From a checkpoint of a small model that predicts nearness at each pixel.
Model: 5.89M parameters, 64-pixel images, arch unet, norm groupnorm, activation silu, widths [64, 64, 128, 256].
Data: trained on rendered scenes of coloured solids on a plain floor, 195000 training examples, 2.6 epochs.
Rows from block 7 of a small model that predicts nearness at each pixel, named by matrix and row number. Rows with one number belong to one channel. Each number is 50 + 10 x the weight over its row's rms, rounded and kept within 0 to 99. All counts start at 0.
After each channel's rows are labels from the 100 images, of 14976, where the channel reaches its highest value: "lies over" is the class under the peak. Only what is clearly more common there than usual is listed. The data: rendered scenes of coloured solids on a plain floor.
# convs0: first 3x3 conv (model.enc.2.1.convs.0.weight, 128x128x3x3, standardized in use, each kernel summed), inputs 0-127
# convs1: second 3x3 conv (model.enc.2.1.convs.1.weight, 128x128x3x3, standardized in use, transposed, each kernel summed), outputs 0-127

convs0.41:41 41 33 45 50 50 55 53 50 49 51 56 34 44 66 56 41 80 56 45 39 58 49 61 39 58 41 54 51 61 32 51 53 62 48 48 75 51 47 53 41 54 47 46 54 49 54 43 62 52 67 42 38 36 53 43 54 61 29 62 47 42 40 48 41 52 62 47 48 55 44 34 42 47 54 48 47 46 46 41 42 52 31 68 52 50 80 55 51 59 48 38 56 49 78 54 44 47 61 65 58 52 48 37 73 43 47 43 45 58 42 52 44 63 48 44 52 50 55 57 50 35 38 53 59 66 28 34
convs1.41:59 37 42 41 47 48 45 46 48 40 48 52 66 67 52 57 56 77 25 37 50 40 43 58 51 46 45 41 64 77 45 30 32 42 61 74 66 50 35 29 47 42 60 43 50 42 52 50 47 48 47 56 57 30 52 48 63 52 58 50 42 44 43 64 43 43 40 49 45 51 54 55 60 42 43 48 54 48 48 44 56 50 54 56 49 54 46 38 43 56 54 50 34 40 34 55 44 61 47 51 30 43 48 58 63 60 47 50 56 71 39 38 31 37 61 52 66 49 55 41 53 33 58 61 50 54 57 57
lies over: disc

convs0.66:38 62 55 46 62 55 38 52 57 51 54 65 47 40 40 47 57 53 61 35 37 53 55 61 48 67 49 54 46 64 48 47 54 54 65 74 55 51 54 43 43 34 51 47 57 56 58 40 46 47 34 52 43 49 56 26 53 68 30 46 33 44 56 56 65 59 36 49 57 43 39 44 38 44 61 55 51 53 47 53 54 46 54 60 52 48 60 53 34 31 43 55 37 20 60 61 50 39 47 49 54 60 49 58 59 48 54 59 44 70 56 45 61 78 29 69 52 44 49 35 45 51 46 46 49 36 45 47
convs1.66:66 45 44 25 63 56 38 49 38 50 49 29 44 52 50 67 56 79 30 53 56 72 50 52 56 62 43 54 60 67 48 59 51 50 51 71 74 46 38 43 44 46 62 72 35 39 49 46 49 47 47 52 41 37 51 49 65 36 52 58 60 47 55 48 41 50 54 53 51 38 53 35 48 49 69 49 51 52 50 43 45 49 52 40 75 56 57 56 60 61 51 41 37 58 37 43 49 55 66 50 53 53 59 36 59 32 55 68 60 59 36 42 56 61 54 51 47 55 52 53 44 59 56 64 56 53 55 49
lies over: disc

convs0.69:57 44 51 38 66 47 56 46 57 45 51 52 46 39 50 55 61 30 41 60 48 48 62 41 53 77 48 45 45 60 81 71 51 58 58 45 45 54 47 39 63 50 53 53 51 47 42 41 50 47 40 47 46 46 55 42 63 42 39 74 59 45 53 53 59 50 44 67 56 56 48 37 44 37 55 43 37 42 50 40 36 31 44 58 67 57 65 50 52 48 51 56 44 48 41 54 41 37 76 50 45 44 69 43 45 31 43 51 38 51 48 52 37 61 51 45 35 47 60 37 59 36 50 60 70 38 66 47
convs1.69:54 55 62 36 56 43 34 39 56 51 42 60 34 30 47 70 62 50 51 55 50 57 51 57 66 81 32 42 54 61 57 63 47 57 52 42 55 53 51 47 47 47 37 54 43 55 52 31 35 56 56 55 42 20 62 51 73 24 49 47 40 50 55 36 43 51 53 66 43 40 56 38 54 52 44 54 55 54 53 49 40 35 44 64 55 46 56 57 54 52 45 61 56 68 31 41 41 43 50 54 56 45 65 48 47 38 37 52 40 61 63 67 69 53 42 50 50 53 61 52 44 51 43 45 55 47 43 48
lies over: tube

convs0.85:61 47 56 48 87 41 37 49 58 53 43 50 46 31 39 47 63 62 54 44 43 52 46 49 51 73 44 66 57 67 60 61 56 61 44 68 63 55 54 57 43 42 45 45 56 42 46 46 57 53 41 39 32 39 51 40 63 56 44 67 36 47 64 47 57 55 34 58 46 49 40 46 62 39 50 40 44 46 41 39 38 55 29 46 41 43 81 50 49 53 32 49 44 45 57 53 53 53 46 48 47 51 56 56 70 53 54 50 53 58 41 42 57 71 51 53 46 40 55 38 48 41 37 61 44 50 29 48
convs1.85:53 56 60 33 73 47 46 47 54 50 53 56 37 37 47 59 65 61 47 56 64 53 53 59 68 80 33 32 65 74 60 64 43 45 50 57 59 60 46 43 44 42 46 45 53 46 53 38 44 52 43 43 42 24 57 50 73 32 36 56 50 50 58 48 49 54 60 54 44 49 60 38 58 48 45 50 59 60 54 56 44 52 49 62 48 51 69 47 59 57 37 56 69 71 36 37 45 55 52 63 47 40 68 52 54 42 36 50 41 66 45 50 55 60 53 50 45 49 69 59 55 42 46 45 52 48 49 43
lies over: tube

convs0.32:62 40 42 29 66 51 64 51 56 45 57 61 33 55 44 49 54 39 42 49 50 50 47 52 62 64 58 46 47 65 64 40 59 61 44 72 50 48 45 41 55 41 40 46 45 43 36 65 50 48 33 48 59 37 34 40 67 47 32 47 59 58 39 62 57 49 67 57 55 38 46 40 52 48 64 53 39 42 44 50 40 54 41 62 52 34 57 48 63 77 56 60 58 35 40 37 42 46 50 47 56 52 62 51 56 38 55 35 29 58 60 58 49 59 32 51 51 55 43 30 52 59 44 62 65 39 59 51
convs1.32:63 57 61 46 61 40 49 43 46 71 45 63 35 39 59 61 62 48 51 59 70 42 60 47 67 74 55 45 47 52 69 46 48 52 64 34 51 47 61 45 42 42 56 63 45 53 40 31 47 39 72 64 57 30 52 63 63 52 57 69 49 66 61 43 53 42 52 66 64 44 64 47 45 56 40 58 61 61 53 61 51 53 46 70 43 41 58 55 51 36 46 58 59 53 35 36 48 48 40 50 56 50 67 54 45 59 45 54 40 55 62 53 70 70 53 47 49 50 50 63 41 46 58 54 52 46 42 61
lies over: tube

convs0.126:49 55 53 51 46 64 35 51 46 42 60 32 48 45 60 53 43 50 48 53 48 55 57 45 56 30 55 47 35 54 56 50 26 70 42 53 53 44 53 58 60 49 61 37 58 47 53 68 38 53 35 62 65 47 49 67 57 36 52 34 49 47 51 45 55 48 50 37 47 40 52 58 50 74 39 58 46 30 47 42 60 45 65 27 55 34 21 55 46 58 84 44 42 47 43 53 56 61 33 38 48 49 56 58 55 60 43 54 49 50 53 46 63 52 40 51 48 55 54 65 48 59 53 36 57 59 66 41
convs1.126:55 39 43 45 52 58 59 49 54 53 51 69 44 47 48 47 26 31 51 47 51 48 49 50 36 71 61 48 53 35 28 35 47 43 59 29 53 32 67 72 64 56 62 52 59 66 46 51 50 45 60 63 67 53 59 55 34 46 52 44 71 65 48 40 54 62 60 52 60 53 55 57 44 72 72 56 54 47 53 60 61 55 54 69 40 44 47 60 62 42 40 42 43 67 49 54 44 35 33 51 58 56 43 44 30 67 57 48 52 56 45 47 62 50 58 55 50 44 55 60 50 55 55 48 55 43 48 53
lies over: jack

convs0.25:48 53 36 55 56 61 51 43 49 43 42 51 40 53 56 50 48 60 53 65 49 46 40 53 50 51 52 60 40 47 44 45 56 49 38 55 63 42 46 55 45 51 40 51 36 42 55 54 59 50 50 37 64 54 43 63 69 46 42 64 67 40 22 48 56 49 47 47 41 16 49 49 53 54 51 46 42 38 49 43 56 67 44 52 31 39 60 52 59 97 57 54 53 50 62 54 44 60 64 50 63 62 56 52 53 43 41 46 54 47 61 58 38 51 33 42 33 41 47 50 34 56 55 51 36 51 69 59
convs1.25:54 53 41 39 41 38 58 38 47 58 50 66 45 55 56 66 43 53 46 43 58 46 27 43 50 56 55 24 59 43 38 57 46 60 52 53 51 30 60 48 24 44 53 47 50 37 50 55 54 62 70 60 42 51 42 40 58 56 28 29 41 76 35 47 41 44 39 47 41 49 51 55 56 40 56 49 58 59 55 54 45 55 38 49 51 60 48 48 31 28 59 46 39 39 48 39 46 41 36 44 38 41 58 52 36 45 36 54 45 65 40 42 50 32 51 50 63 59 45 54 39 34 40 39 42 57 46 44
lies over: tube

convs0.24:60 47 69 45 77 61 37 53 58 48 51 34 48 29 61 47 55 41 47 49 46 53 50 74 54 65 43 49 52 63 46 66 59 41 38 28 59 52 42 53 41 53 35 58 51 42 47 55 48 46 51 56 33 43 51 50 57 33 57 61 40 37 65 43 51 51 58 51 46 57 41 39 59 53 47 35 49 45 45 43 46 73 46 29 44 46 58 57 57 62 47 45 38 40 44 50 59 40 48 46 41 67 41 61 40 47 49 60 63 55 34 46 51 78 50 61 64 41 69 47 66 48 53 35 41 48 48 50
convs1.24:60 55 55 49 80 39 42 33 50 52 57 58 31 37 36 66 58 55 51 46 71 54 53 60 67 73 32 41 61 60 51 57 45 49 41 49 38 47 41 43 38 51 46 51 46 51 55 45 48 66 50 34 41 31 52 56 68 33 34 57 51 40 52 46 49 60 53 48 42 51 45 33 64 61 50 46 60 52 54 52 43 47 50 63 59 49 63 51 38 35 38 50 53 66 38 44 42 51 57 53 51 51 68 47 59 46 29 53 33 50 48 51 55 71 58 68 44 46 70 59 48 44 46 48 47 58 46 40
lies over: tube